A small audio frame classifier, trained from scratch: trained on single English nouns, adjectives and verbs, spoken by a formant synthesiser in many voices.
Rows from block 2, named by matrix and row number. Rows with one number belong to one neuron. Each number is 128 + 24 x the weight over its row's rms, rounded and kept within 0 to 255. All counts start at 0. After the name is the row's rms in percent of the matrix's.
# gate: second MLP gate (model.blocks.2.mlp.gate.weight, 640x160), inputs 0-159
# fc1: second MLP up (model.blocks.2.mlp.fc1.weight, 640x160), inputs 0-159
# fc2: second MLP down (model.blocks.2.mlp.fc2.weight, 160x640, transposed), outputs 0-159
gate.100 091 [114 130  80 137 119 131 125 107 131 151 118 114  93 145 113 149 124 145  94 106 116 128 142 175 115 127 107 124 119 115 119 155 103 110 125 131 129 119 130 100 131  97 138 126 103 114 207 120 110 114 114  93 101 108 124 122 143 136 130 129 134 106 100 116 113 168 112 129 131 119  85 139 123  94 115 108 162 122 149 118 210 146 135 123 134 100 106 128 108 141 144  79 158 134 152 126 122 157 117 123 155  98 143 120 108 144 164 119 143 126 126  86 121 179 145 171 126 116 119 167 162 144 120  78 108 102 109 147 134  97 168 129 126 159 148 115 162 164 137 119  78 104  85 149 152  91 122 118 174 158 177 151 118 140 186 147 149 122 143 128]
fc1.100 087 [101 157 117 178 116  72  86 135 130 118 131 143 112  98 137 151 175 168 126 151  92 164 135  99 144 133 169 113 173 143 107 126 123  85 135 121 128 124 115  95 100  91 130 141 138 152 134 141 136 151 113 109 146 101 148 112 108 135 128 121 120 191 109 134 117 155 116 131 171 146  99 168 150 138 143 117  89 121 136 136  78 114  89 151 140 140 119 108 180 197 121 149 138 152 108 113 111 156 147 136 106 114  99 128  80 101 171 110  99 147 152 102 108 143 117 133 112 115 121 143 127 131 121 135 143 141 134 101 107 100 149 153 142 115 113 149  99 115 178 151 112 122 118  93  79 147 151  97 156 127 127 144 151 129 126 133  96 121  97 143]
fc2.100 093 [134 132  74 147 168 112 166 145 128 157 134 105 156 165 129 150 155 161 123 118  98 135 133 105  79 101 107 161 109 143 112  80  84 154 156 107 133 117 115 117 118 148 128 123 133 131 142 150 115 121 187 140 138 134 132 143 151 138 138 129 121 117 117 146 143 141 119 107 132 121 142 128 154 115 161 129  97 123 150 110 107 146 150 182 127 128  94 157 164 149 140 167 136 137 106 114 119 116 124 120 105 153 124 139 135  99 114 131 131 139 163 174 144 142 152 121 170 179 111  95 112 110 113 133 158 108 128  81 106  65 108 143 138 162 109  93 116 103 137 133 147 143  79 116 106 108 112 105 105 130  88 118 129 156  84  64 146  76 131 149]
gate.101 146 [127 116 128 141 154  99 140 127  92 144 124  80 121 166 132 115 178 105  96 135  94 144 125 164 203 147 124  83 133 110 119 168 169 116 137 111 107 164 116 122 181 113 136 134 128 124 189 101 109 128 120  98 173 112  94 129 128 110 133 135 111 155 138 144 153 146  82  95 126 137 139 146 147 129 122 142 146 115  92 130 184 100 136 104 135 137 120 121 147 111  88 121 116 136 102 144 115 133  79 162  99 106 103 110 148 109 166 135 149 111 120  72  87 115 118 143 107 137 129 157 103 140 143  86 112 144 147 115 164 118 118 115 146 162 157 113 126 112  87 168 134 116 123 149 146 144 160 111 120 114 136 142 132 129 147 176 126 118 145 100]
fc1.101 140 [163 132 117 148 111 139 140 103 136 149 136 172 124 127 111 111 136 104 161 132 132 120 184 184 189 139 161 125 143 124 121 182 127 132  88 151 174 136 124 128 173 160 134 127 135 104 142  93 108 134 124 139 148 108 149  77 147 120 146 105 114 167 137 120 128  90 160 180 112 108 135 145  98  91 107 106 105 103 110 130 183 115 150 118 127 126 129 135 160 131 148 129 146  97 116 139 140 151  81  89  95 128 169  93 131 126 149  83  85 140 123  84 132 117 116 144 131 106 178 119 145 108 131 165 135 128 156 119 155 125 109 141 121 133 137 129 129 150  96 114  97  98 164 118 125 121 122 123 102 122 103 119 182 112  93 145 127 155 115 144]
fc2.101 126 [101 121 153 114 139 112 164  81 163 120 110 128 132 137 122 149 120  95 117  92 134 169 187  98 132 120 146 137 147 126  99 132 128 158 126 143 139 157 123 130 110 176  99 158 152 111 150 107 128 142 106 130 140 113 146  93 165 156 100 124 162 131 105 100 117 100 151 144 127 126  97 131 149 124 151 158  83 146 159 159 180  99 122 185 136 138  89  93  87 149 175 110 123 116 134  70 121 137  84 155 122  89 113 119 127 141 121 139 140 110 174 126 135 131 145 151 134 114 179 163 120 111 108 153 166 101  97 150 136  86 125  85 124 121 124 102 137 122 100 102 109 127 127 130 145 139 127 115 107 122 128 119  82 138 112  98 151 134 156  90]
gate.102 096 [121  97 133 129  91 138 126 137 102 111  84 142 128 136 109 101 107 157 124  98 124 144 107  89 131 131 112 138 142 121 124 113 133 126 114 116 170 134 150 167 123 112 127 116 117 128  91 142  84 120 154  76 113 123 115 166 171  89 119 143 115  97 143 146  93  85 107 123 134 174 100 173 117 121 121 137 134 160 163 132 125 122 145 107 152 148 128 158 119 129  90  80 162 153  94 117 139 149 157 108 135 144 173 170 144 163 124 160 165 136 117 144 119 150 113 156 178 115 148 127 110 141 112 142 124 174 110  93 107 108 134 144 101 120 120  89 154  96 129  71  81 117 141 121 150 167 100 141 130 158 146 121 158 149 142 152 153 171 132  94]
fc1.102 097 [115 134 168 124 157  99 135 154 122 128 138 136 135 136 115 148 120 124 143 135 144 112 135 101 146 149  65 109  91 122 146 115  88 125 114 131 118 176 178 118 127 150 120 123 135 136 123 143 137 103 128 129 174 122 118 164 142 135 119 160 176  90  99  67 130 121 145 119 128  81 137 117 172 136 167  99 136 115 115 137 117 139 159  83 143 157 150  82  95 125 130 175 122 152 122 104 145 127 113 129 127 106 101 102  86 125 144 162 137 174 112 141 116 127  89 117 128 120 124 129 143 143 103  91 150 131 116 161 174 101 134  95 138 107 153 151 132 102 149 157 153 108  79 103 189 159 144  89 110  89 108 122 116 140 135 166 140 130 107 106]
fc2.102 094 [120 137  83 133 121 156 146 134 117 107 112 141 152 114 116  90 122 145 161  93 118 115 166 142  90 115 131 159 116 132 109 110 161 131 144 135 143 132  98  98 124 132 103 126 151 124 123 103 171 111 125 133 123 103 177  97 144 118 107 116 137 123  95 129 169 146 144 130 150 170 127 143 147 107 113  96 141 109 114 153 154 109 115 133 139 132 136 167  87  92 158 152 131 108  64 116 153 135 119 140  92 165  92  95 147 136 187 190  87 135 179 137 151 108 106 128 125  98 104 124 132  84  93 132 127 128 159  88  95  87 118 151 101 138 153 165 158 110 182 107 115 144 147 147 113 117 162 104 139 154 150 122 142 121 151 138 131 137 110 122]
gate.103 078 [118 140 138 153 161 115  95 136 112 133 140 146  98  97  63 110 140 115 127 158 125 174 143 156 126 161 114 141  80 154 127 138 121  87 119 126 162 167  81 122 104 110 135 106 105 137 139 113 122 107 113  94 113 120 107 153 147 146  92 101 165 121 131 125  99 120 119 140 158 122 129 101  99  91 122 113 129  92 104 111 142 134 101 107 171 115  94 151 151  87 157 150 134 160 103 132 188 140 113 112 130 129 132 100 174 128 134 136 151 101 173 114 119 177 128 143 161 156 130  91 128 114 150  97 136 140 115 100  88 173 136 144 124 108 139 206 111 144 108 139 139 124 104 136 163 128 117  96 125 159 159  97 128 130  95 119 124 135 140 116]
fc1.103 072 [160 132 138 100 109 165  93 127 144  93 135 112 137 115 150 159 121 127 103 140 156 137 101 107  94 128 150 102 139 108 146 181 163 115 133 124 105 153 140 144 143 132 161 129 130 132 144  81 101 139 114 156 116  76  89 141 142 158 122 101 137  99 117 144 120  57 129 136 120 155 103 112  97 207 151 150 108 150 153 147 128 146 156 123 145 115 119 169 129 151 146 120  85 136 134 142 107 106  85 154 128 145 139  95 120 170 126 116  86 128 106 127 124 109 107 146 138 133  86 149 108 136 104 116 110 181 161 118 114  86 107 160 120 163 118 120 148 108 161 130 158 120 117  74 124 160  98 120 146 138 116 145  88 143 153 126 116 140 124 151]
fc2.103 073 [143 140 130 108 159 129 149 112  89 109 164 157 106  96 156 105 118 172 158 156 107 121  92 111 112 147 154 112 138 140 152 144 139 119  87 138 103 137 143 129 102 155 101 175 128 144 150 166 156 119 151 114 111 117  99  66 172 111 117 135 124 106 133 157  77  90 159 163 180 124 131 142 138 144 178 106 100 141 187 140 101 102 119  90 135 122 100 116 119 103 132  90 138 134 119 157 131 153 100  96 156 153 116 131 140 132 131 106 140 128 108  84 108 116 116  87 156 134 122 112 136  89 112 126 139 161 158 122 127 115 118 125 152 158 111 128  96 107 154 118  89 165 114 177 140 140 125 115 125 121 114 120 109  84 142 155 164 144 133 147]
gate.104 141 [ 87 159 139 127 113 123 146 121 177  94 133  97 115 111 103 139 129 148 112 145  75 135 139 127  94 113 102 122  94 103 118 135 138  93 104 144  26 147 158 145 111 116 108 179 142 130 170 133 111 134 118  75 162  90 108 122 173 103 110 137 120  94 129 115 120 165 147 171 149 112 136  90 152 129 143 132 138 121 125 131 134 110 122 115  92  67 128 128 151 142 137 130 112 150 143 152 118 116 123 139 127 174 115 133 146  95 168 136 142 136 157 119 128 138 122 138 146 124 100 127 100 149 133 118 155 142 108 109 200 127 128 126 135 138 162 159 123 131 107 183 120 144 104  96 117 113 124 101 140 129 126 139 147 137  83 145 152 133  97 136]
fc1.104 133 [134 147 101 155 163 104 106 141 116 116 147 107 152 109 131  93 147 106 121 119  78 111 143  86 134 127  88 177 115 116 127 125 131 160 115 138 113 109 153 120  97 139 134 108 154 116 103 175 122 123 177 149 104 120  91 149  68 139 136 122 127 125 126 111 112 120  84 192 148 122 167  99 100 109 141 142 162 116 170 120 120 113 128 128 123 158 136 122 134 109 132 171 128 179 151 129 137 138 108  90 101 159  99 121 130  95 145 148  85 136 152 149 162 131 117 153 130 133 139 153 119 115 114 161 131 123 100 161 126  53 142  95 147 120 112 133 125 161 172 128 124 128 127  92 149 131 100 170 125 149 123 119 156 101 105  77 113 138 116 103]
fc2.104 129 [124 132 112 148 115 165 131 111 121 155 113 155  95 144 132 155 139 116  90 135 131  97 163 124  94 162  66  97 170 123 158 169 106  71 156 134 142 123 150 112 149 109 118 119 133 126 119  85 142 109  85  95 138 108 103 109 110 121 104 103 109 159  85 119 112 133 123 108 127 122 147 163 125  62 139 115 161 133 143 156 142 124 170 107 144 100 116 115 138 106 158 163 134 164 169 120 133 152 129 144 147 115 133 154 158 129 160 149 175 120 136 135 138 145 138 142 124  89 164 139 114 108 172 131 125  87 151 126  86 101 100 161 165 122  84 163 112 131 103 151 114 103 156 171 123 138 154 129 135 133 110 106 129 141 108 140 144 126  88 121]
gate.105 097 [187 149 111 164 127 134 153 148 141 128 113 132  92 103 110 140  89  97 145 101 138  97 124 165 116 133 121 105 117 149 133 123 112 120 105 164 114 115 115 171 129 117 132  89 138 124 107 101 121 123 128 149 127 116 147 109 136 122 145 167  92 129 132 127 111 107 118 149 128 155 153 134 144 116  78 142  98 128 137 172 125  98 116 169 132 130 141 153 142 100 135 115 108 118 140 132 131 186 107 124 135 137 113  92 102 145 162  72 114 148 164  34 136 125 104 109 136 122 101 153 149 160 165 127 167 106 129 100 106 124 162 126 136 117 109 148 163 171 135 154 159 123  89 117  66 126 112 135 110 131 131 117  83 146 119 122 190 114 136 124]
fc1.105 100 [126 121 120  91 149 118 110 131  94 111 101 141 168 159 112 110 143 133 138 148 103 133 111 144 158 129 159 139 125  85  97 163 125 131 143 116 143 111 154 115 132 166 130 140 124 124 129 135 149 121 112 107 165 115 142 142 105 145  83 118 143 159 127 141 113 121 121 126 139 114 132 135 150 115 167 129 137 155 134 124 122 168 168 112 138 115 121 164 129 160 133 147 116 110 111 114 208 110 155 101 133 152 162 161 148 133 111 129 117 135  88 193 118 120 186 145 122 124 145  90  98 102  93 103 116 124 129 130 100 150 111 125 127 142 135  83 125 101 109 128 102 102 112 164 203 112 149  98 115  53 160 153 139 142 138  98  87  98  98 136]
fc2.105 088 [125 168 100 152 124 113 148 140 120 108  97 112 138 161 164 140  70 132 175 142 116 158 146  99 144 143 147 127 168  95 154 107 106 171 164 123 130 146 105 117 112 177 150 130 112 143 149 160 130 156 108  82 118 120 128 171 145  92 118 144 151  97 148 118 143 153  78 137 124 136 128 131 132 144 157 130 105 128 153 135 171 124 121 154 111  78 170 137 145  90 109 183 142 134  94 136  95 132 130 133 100 133 123  93 118  87 101 154 150 141 132 109 110 113 119 106 155 109 102  94 113 168 110 129 131 104  95 102  83 115 151 134 154  95 147 130 134 120 165 104 145 181  96 102 128 132 131 128 140 143 139 135 106  97 111 150 101 101 104 150]
gate.106 100 [102 148 118 100 118 146 124 103 131 100 123 135  74 140 134 116 151 122 148 165 153 140 144 123 171 141 136 155 144 117 100 193 154 105 116 134 123 143 104 115 113 130 121 184 113 115 100 112  76 105 134 109 156 151  76 106 129 163 149 129 140  94  96 143 126 110 130  93 124  96 149 164 127  91 153 147 133 139 113 105 157 117 163 122 129 137 160 163 100 138 120 111 130 114 102 150 178 144 158 119 108 151 106 173 157 106  79 123 139 154 140 159  97 120 133 127 117 133  97 116 143 133 111  47 169 128 139  79 107 121 124 128 101 112 120  97 110 142 143 129 113 141  98 130 151 157 140 162 106 139 182 130 140 136 155 122 102 150 123 121]
fc1.106 100 [158 148 119 130 162 178 125  83 124 116 148 155 128 124 131 114 139 154 123  86 144 139 140 145 148 139 163 123 134 151 142 154 141 125 166 121 178 139 125  78 136  63 112 143 168 110 107  86  73 130 111 166 172 139 100 150 178 148  96 147 133 101 136 142 137  64 120 122 105 125 123 129 135 135 109 139  91 150  96 161  97 110 140  87 103 170 133 139 143 132  95 103 128 129 135  91 169 135 113 149 115 102 129 138 138 154 117 161 112 133 125 153 137 115 121 130 116  79 125  86 143 131 125 135 149 123 141 141  82 148 124 153 130 111 113 109 131 116 167 101 135 148 184 133  98 126 110 139 128 125 100 111 181  96 123 121 119 125  92 134]
fc2.106 112 [154 162 147 115 122 101 186 134  81 117  95 139 132 119 135 106 141 126  97  73 115  75 167 120  97 144 116 140 110 148  89 109 125 124 122 152 106 103 144 123 119  72 119 143 168 107 139 100 113 115 149 125 131 147 143 126  90 140  90 147 156 156 103 112 118  92 178 130 142 130 123 104 105 129 138 136 137 145 173 116 126 136 134 103  88 164 153 115 133 106 144 155 127 132 166 123 169 113 138 153  91 103 114 156  95 112  97 128 137 127 132 148 130 101  86 115 149 103 175 153 128 163 152 208 117  84  99 125 153 160 124 119 157 127 126 160 131 125 114 165 128 122 170 135 142 134 118 124 120 138 127 123 133 166 107 139  97 128  95 136]
gate.107 102 [ 97 167 103 122 163 132 142 124 132  97 107 110 169 168 130 154 100 134 121 119 138 149 133 128  98 140 114 138 109 115  88 132 145 136 126  92  68 107 145 158 146 143 112 156 116 100 127 127 119 130 100 130 167  60 139 149 174 137 111 130 127 142 109 151 118  99 110 100 100 109 122 151 147 100 120 157 129 135 110 159 142  89 143 136 118 139 147 152 101 105 110 131 129  96 103 143 112 120  90 109 100 152 159 138 189 146 113 156 110 114 116  79 135 144 154 105 110 113 115 155 184 149 151 110 119 112 176 136 103 149 152 144 155 179 119 150 114 103 109 147 165  99 133 157 133 141 116  88 124 104 131 144  73 151 167 111 127 125 140  94]
fc1.107 094 [128 142 155 102 125 146  99 145 152 128 144 120  97 104 165 105 133 130 172 123 138 148 101 105 129  84 105  91 118 132 159 169  94 170 157 139 185 144 123 125 135 161 148  89 111 148 108 153 135 149 144 117 106 151 139 116  94  82  97 106 109 120 130 103  89 167 122 137 129 126 104  99 132 124 125 113 108 123 135 129 113 138 114  92 135 105 104 131 128 137 141 116  94 178 120 128 114 148 165 162 177 100 137 105 115 101  80 114 178 134 131 133 132 164 106 144 140 146 155 131 144 125  96 134 126 157 140 133 124 110 132  99 116  84 162 108 131 137 190 161 134 108 102 148  92 116 120 140 159 111 109  94 145 145 128 102 115 130  96 200]
fc2.107 097 [134 118  80 127 135 136 108 173 142 122 134  88 150 115  91  65 137 113 157  91 108 128 136  59 143 129 106 149 103 122 107 144  99 171 155 104 127 173 149 179 163 121 128 131 141 131 127 150 171 132 103 146 136 132 155 171 170 186 105 127 116 114 101 118 122 115 122 139 121 119 143 158 108 126 128 160 147 175 114 128 120 112 136 139  90 181 168 136 112 112 102 134 129 133 117 144 148 139  97 112 131 133 133 138 115  84 138 152  92  78 191  95 143 118 115 119 137 130 103 100 107 142  95 162 130 103 140 117 118 119  88 134 112 113 133  95 144 176 141 129 132 109 115 110 128 102 137 132 134 107 113  79 101 128 132 119 152 138 145 124]
gate.108 143 [135 106 110 115 135 118 147 137 170 115 133  93 137 160 115 133  98 153 152 106 168 134 155  88 173 122 118 148 169 105 161 149  88 115  95 137 145 103  85 150 145 107 133 124 115 115 194 112 120 109 128 148 110 132 148 126 156  95 117 111 126 125 107  86 129 162 132 111 102 128 152 193 124  84 139 135 108 128 153 134 176 117 118 118 135 134 104 111 150 142  73 131 155 152 135 145 135 158 133 118 123 170 154 124 107 127 140 167 140 162 125  98 157 137 132 113 121 144 141 130 129 125 111  53 159 118  95 127  83 133 160 129 183 107 102 103 141 117 126 110 140 140 148  95  89 116 127 115 120 147 144 121  65 120  92 150 117 128 129 121]
fc1.108 122 [115 107 102 155 127 114 136 170 132 122 114 182 170 151 123 123 152 122 146 106 105 102 142 140  83 127 102 143  79  96 151  65 113 122 114 149 152 149 155 110 142 147 149 121 136 147 123 108 153 115 145 136 122 123  93 135 123 182 119 144 150 154 111 138 107 126  90 106 139 112 148 129 124 140 127  89 123 108 141 150 113 118  96 123 138 120 168  73 129 147 159 137 152 125 152 119 120  97  75 104 136 113 106 143 114 143 126 129 119  88 135 131 122  72 135 157 140 128 166 135 107 120 148 247 144 146 131 152 136 114 128 135 111 176 164 136 129  95 108  84 126 136 143 134  90 126 131 137 123 133 105 100 131 140 140 134 126 102 146 124]
fc2.108 148 [150 153 126 136 121 149 150 117 119 107  89 148 168 145 148 115 131 125 123 123 110 138 100  68 114 120 103 128 110 136 140 127 136 113 110 150 214 134 100 140 138 161  99 143  87  96 134 138 141 150 141 128 119 168 168 164 204 135 126 115 148 121 130 137  80  89 156 177 136 127 119 124 112 134 134 107 131 117 135 125  57 122  82 106 162 109 151 151 143 146 136 102 120 153 142 111 128 128 108 115 184 115 140 148 132 106 152  60  88 163 117 134 144 140 141  94  96 117 134 125 129 132 122 106 105 136 136 116  73 140 127 123 116 112 135 133 127 169 136 104 127 130 143 119 112 114  92 146 119 134 155 130 138 105 109  95 132 145 125 179]
gate.109 153 [168 139 119  83 149 139  94 156 140 158 130  99 148  95 121 133  72 100 149 157 103 142  99 101 145 126 138 123 186 155 135 121 124 104  95 114  91 138 116 129 154  99 132 128 135 128 106 145 104 119 130 130 115  99 104  97 156  93 117 127 148 125  92 119 121 134 132 123 112 109 150 117 133 122  93 109 143 121 141 109 120 133 125 145 148 131 133 123  95 124 132 156 114 162 126 134  73 195 183 134  99 139 172 143 138 119 124 107 181 121 146 110 128 112  84 134 162 129 133 119 145 117 156  54 122 120 128 112 103 162 137  90 125 113 155 136 106 143 150 177 152 101 107 103 130 147 134 187 159  98 141  92 113 145 112 144 166 132  95 125]
fc1.109 145 [ 84 117 119 130 126 162 123 125 119 148 119 147  89 152 135 137 135 129 162 135 150 135 172  93 110 112 129 116 182  91 183  93 140 142 105 109 137  98 119 161  71 149 139 134 115 160 122 116 137 121 119 112 111 120  88 141 167 130 136  94 102 117 144 119 105 135 113 139  96 115  88 144 145 127 177 134 142 138 123 142  91 155 135  97 144 146 132  69 167 130 159 158 164 145 152 144 162 114 142 156 175 182 118 102  88 124 135 115 117 136 123 151 156 108 115 135 144 139  79 149 111 110 130  97 104 123 100 174 121 175 162 131 132 113  87 154 135 175 105 122 118 118  96  80 128 146 137 113 125 119 117 139 125 109  96 115 113 147 124 108]
fc2.109 140 [135 133 126 156 139 173 112 124 146 106  90 142 139 135 187 140 136 143 125 145 102 149 136 143 138 138 103 123  84 142 116 128  85 101 116 141 124 110 130 118 103 167 119 146 140  93 169 150  97 148 137 172 161 166  74 132 129  84 120 126 106 133 153  98 110 150 123 127 106 134 137 106 159  82 123 148 128  81 163 115  96 112 103 107 156  71  59 124 122 151 133 130 158 182 109 124 115 113 107 119 113 143 150 122  89 155 110 120 145 142 115 189 140 115 117 144 123  92 139 125 137 121 106 126 124  94 144 130 171  95 143  86 149 145 154 156 132 122 126 115 132 162 139 154 102 135 125 104 128 146 110 169 109 168 122 111 136 139 150 168]
gate.110 121 [126  96 112 137 149 150  94 141 143 109 135 126 106 173 113 102 121 153  64 173 160 114 139 109 138 140 102 100 133 109 125  88 113 152 126 105 157  93 129 159 131 111  94  91 131  92 146 149 122 168 125 119  84 111 149 101 121  91 133 152 122  95 108 153 162 194 113  77 160 111 185 123 108 102 128 125 131 203 122 149 129  79 154  80 157 162  85 133 119 120  99 145 100 144 131 140 133 158 139 118 128 177 133 145 129 147 171 116 154  96 117 108 144 143 132 123 141 131 121 135 155 152 156 110 129 118 112 108  74 138 175 142 123 138 136 136 134 139 139 125 113 151 124 147 135 152 122 126 134 132 123 121 131 112 138 150 128 116 128 102]
fc1.110 096 [145 115 113 169 116 174 157 133 119 182 126  95 138  98 140 153 173 122 125 156 111 115 144 137  93 113 139 133 153 118 169 159 136 120 104 149  72 103 128 163 120 154 126  91 117 103 115 109 170  95 125 106 138 117 114 116 160 132 113 144 131 103 124 153  89 105  97 133 148 116 169  95 119 129  95 129 116  77 128 113  87 110 127 108 111 183 120 108 110 116 162 122 111 126 154 111 124 163 109 115 127 120 113 118 150 109 169 136 138 130 155  65 129 124 110 129 141 121 118 129  93 153 125 139 125 114 134 190 159 126 147 129  69 130 136 131 121 120 122 172 129 117  85 175 151 144 131 115 121 143 127 185  88 153 130 163 131 140 110 145]
fc2.110 111 [112 103 115 109 129  71 118 132 128 139 116 134 131 149 122 121 104 137 172 133 169 149 125 129 130  95 119 126 151  76 170 155 111 120 123 127 163 138 136 129 122 137 143 108 146 119 124 128 155 114 145 132 118  98  94 160 163 125 158 127 161 128  83 103 162  95 160 102 109 170  78 146 113 115 167 131 131 138 124 125 115 171 126  92 144 156 189 151 168 121 156 105 143 149 109 103 120 101  99 141 149 119 106 121  90  94 116  88 137 149 144 112 108 163 129 148 123  96 113  90 112 100 161 111 118 115 116 179 168 144 135  97 133  97 152 116 112  89  99 132 151 137 138  86 132 147 160 105 146 185 117 117 157 172 137 129 113 129 132 105]
gate.111 098 [117 121 113 109 158 152 110 165 136 129 135 105 120  98 128 119 114 154 120 136 102 180 137 143 126 136 138 122 115 121 117 164 110 100 113 102 123 106 134  82  84 157 146 118 136 107 152 149  99 145 116 111 184 132 150 109 141 120 125 115 135 126 139 163  65 174 123 107 138 135 101 162 149 102  97 199 122 142 125  92 119 106 125 102 135 184 168 171 100 100 142 120 128 117 142 149 104 167 133 147 117 115 121 124 149 125 127 181  94 136  94 144 143 116  95 104 129  92  95  83 112 139 123 103 158 131 122  97 148 138 102 162 155 105 158 153 113  78 145 102 169 150 104 128 136 117 102 143 150 151 124 146 150 124 132 134  84 123 130  99]
fc1.111 100 [111 183 116 151 149 116 126 169 114 118 135 114 122  78 134 149 105 142 164 105 140 132 168 138 132  94 153 139 116  96 145 157 100 134  93 102 151  98 124  88  88 149 160 117 133 169 123 162 128 152 114 123 150 125 142 108 120 140 118 104  92 115 155 117  97 131 120 141 134 118  95  90 137  94 122 160  95 129  91 135 114 126  88 110 118 187 177 171 126 138 166 177 120 112 127 168  93 150 124 131 158 127 119  91 154 143 172 176 132 138 146 128 139 133 142 105 108 123 128 111 106 150 120 130 160  67 121  81 101 135  88 143 114 126 155 145 124 102 132 128 135 121 117 101 132 134 108 126 128 124 143 149 125 151 118 179 141  81 148 109]
fc2.111 103 [119 108 128 164 123 124 126 139 101 144 105 145 109 122 132 150 128 135 169 111 139 142 167 103  97 126 170 124 150 150 167  88 132 111 161 130 157 144 182  99 118 137 139 137  97 112  86 112 129 161 107 114 133 113  99 102  78 114  97 116 133 102  98 131 131 140 117 123 127 107 131 147 110 135 198 125 136 124 121 136 184 150  71 167 134 112 154 107 107 100  87 153 139 132 135 130 133 126 158 151 148 117 101 134 139 129 140 121 142 101 151 108 127 166 181 149 126 139  95 162 104  97 118  98 106  92 129 160 178 124 106 126 105  99 113 138 105 155 101 122 146 123  76 131 108 106 140 144 149 144 146 161 145 168  88 145 166  92 131 106]
gate.112 070 [139 156 142 112 139 144  93 178  81 115 149  95 143 133 123 123 134 143 121 138 177 136 156 108 134 129 114 111 157 115 132 143 175 108 103 141 123 127 134 101 141 108 114 122 112 127 146  76 102  93 156 157 135  96  80 133 153 105 155 107 127 132 119 144 110 114 113  95 155 124 102 149 125  91 172 134 144 121  93 127 106  89  96 148 117 191 109 124 112 137 129 109 120 150 136 112 111 117 172 117 129 122 139 139 135  89 140  88 170 152 141 183 169 117 145 102 142 121  86 120 166 185  96 104 132 155  92 134 148 127 101 164  95 131 146 113 153 162 154  82 133 151 107  92 131 133 126 167 143 122 161 117 100 125 109 154 130 130 125 114]
fc1.112 074 [124  91 127 126 112  77 116 132 117 177 107 104 137 108 184 174 142 111 143  99 129 114 120 147 146 158 101 127 131 122 140 109  98 128 121 131 148 152 145 145 150 149 133 148  95 107 153 163 166 134 126 133 102 121  78 116 181 101 121 109 143 141 126 133 123  82 127 151  70 104  89 140 124 154 134 138 139 159 135 181 147 116 128 136  94 119 112 143 114 132  68 111 148 160 104 143 122 108 126 163 124  98 100 121  90 168 135 161 117 139 105 139 125 134 125 120 142 141 150 174 111 155 104 122 129 167 108 104 124 120  96 117 154 123 122 147 110 122 100 176 154 100 155 133 150 131 146 126 108  95 114 142 187 142 136 108  99 169 165  97]
fc2.112 069 [104 117 178 128 168 149 140 148 129  92 130 141 125 130 147  98 158 139 108 109 146 174 116 132 150 108 130 119 160  95 163 138 151 143 151 136 122 137 151 161 117 117 105 114 171  97 114 144 127 142 136 101 146 113 138 132 101  64  97 111 124 129 157 129 102  92 118 137 194 161 138 125 131 115 129 116 139 104 149 122 164 117 114 119 104 116 109  86 178 103 123 137 146 147 103 150 120 123 122 152 123 137 116 147  86 138  67 107 146 155 154 113  95  98 177 104 202  73  83  87 105 137 137 108 142 139 124 150 124 151 113 147 127 114 123  74 127 131 132 151 131 139 147 134 128 144  88 171 122 127 112 111 151 136 126 100 105 125 123 136]
gate.113 084 [102 189 131 118  87 110 117 111 131 150 111 142  98 155 162 134 112 134 156  76 124 122  93 125 140 131 133 106  99 118 123 115 101 121  93  82 175 146 153 138 130 164 119 154  92 131 212 132 122  98 120 119 113 137 120 111 149 119 146 172 156 156 161 135 107 127 125 100 121 123 104 120 153 115 109 143 164  82 122 118 158 139 140 133 101 138 134 129 122 144 132 136 140 130  85 104 135 157 155 122 122 133 149  50 169 135  85 146 148 117 131  91 112  69 114 118 139 141 101 117 157 114 142 159 120 144  93 109 155 121 135 132  94 125 135 138 110 112 144 153 154 123 141 101 103 125 156 174  97 121 152 128 103 164 114 148 148 158 145 120]
fc1.113 099 [100 133 129 164 166 133 125 147 174 126 152 122 122 102 117 181 146 175  57 121  85 157 117 157 164 138  97 168 136 188 121 113 160  70 130 162 112 124 122  80  83  99  81 146 131 113 126 126 141 104 117  97  98 114 152 146  99 141 132 128 111  99 148 106 108 120 101 144 141 139 141 156  98 124 136 180  79 121 140 125 113 137 111 116 155 137 115 140 133 130  96 134 143 138 157  94 124 110 114 127 105 112 118 153 115 141 144  89 103 116 105 124 160 165  86 155 137 126 145 141 105 147 149 109 137 135 124 167 124 108 129 148 125 130 134 141 160 140 127 122 168 171 100 126  99 128  78 130 123 146 125 108 127 117  99 141 110 126  90 118]
fc2.113 086 [131 113 127 156 173 139 132 149 143 102 126 102 124 134 178  89 100 149 123  94 152 180 116 138 123 145 165 163 129 107  87 147 128 146  94 102 116 108 167 116 153 124 143 115 112 148 134 144 120 142 118 127 119 125 178 118 160 159 109  89 110 125  76 143 131  89 138 161 120  93 110 159 131 111  98 108 173  92 140 123 154 110 104 136  77 118 110 114 182 157  75 150 108 113  91 113 106 133  97 156 142 153 126 167 132 164 131 106 109 139 140 106 148 129  90 112 110 108 100 117 147 103 162 125 116 138 160 138 157 130 138  95 115 117 116  73 116 110 116 129 144 141 110 151 114 116 156 156 118 155 143 166 122 121 120 145 174 149 136 100]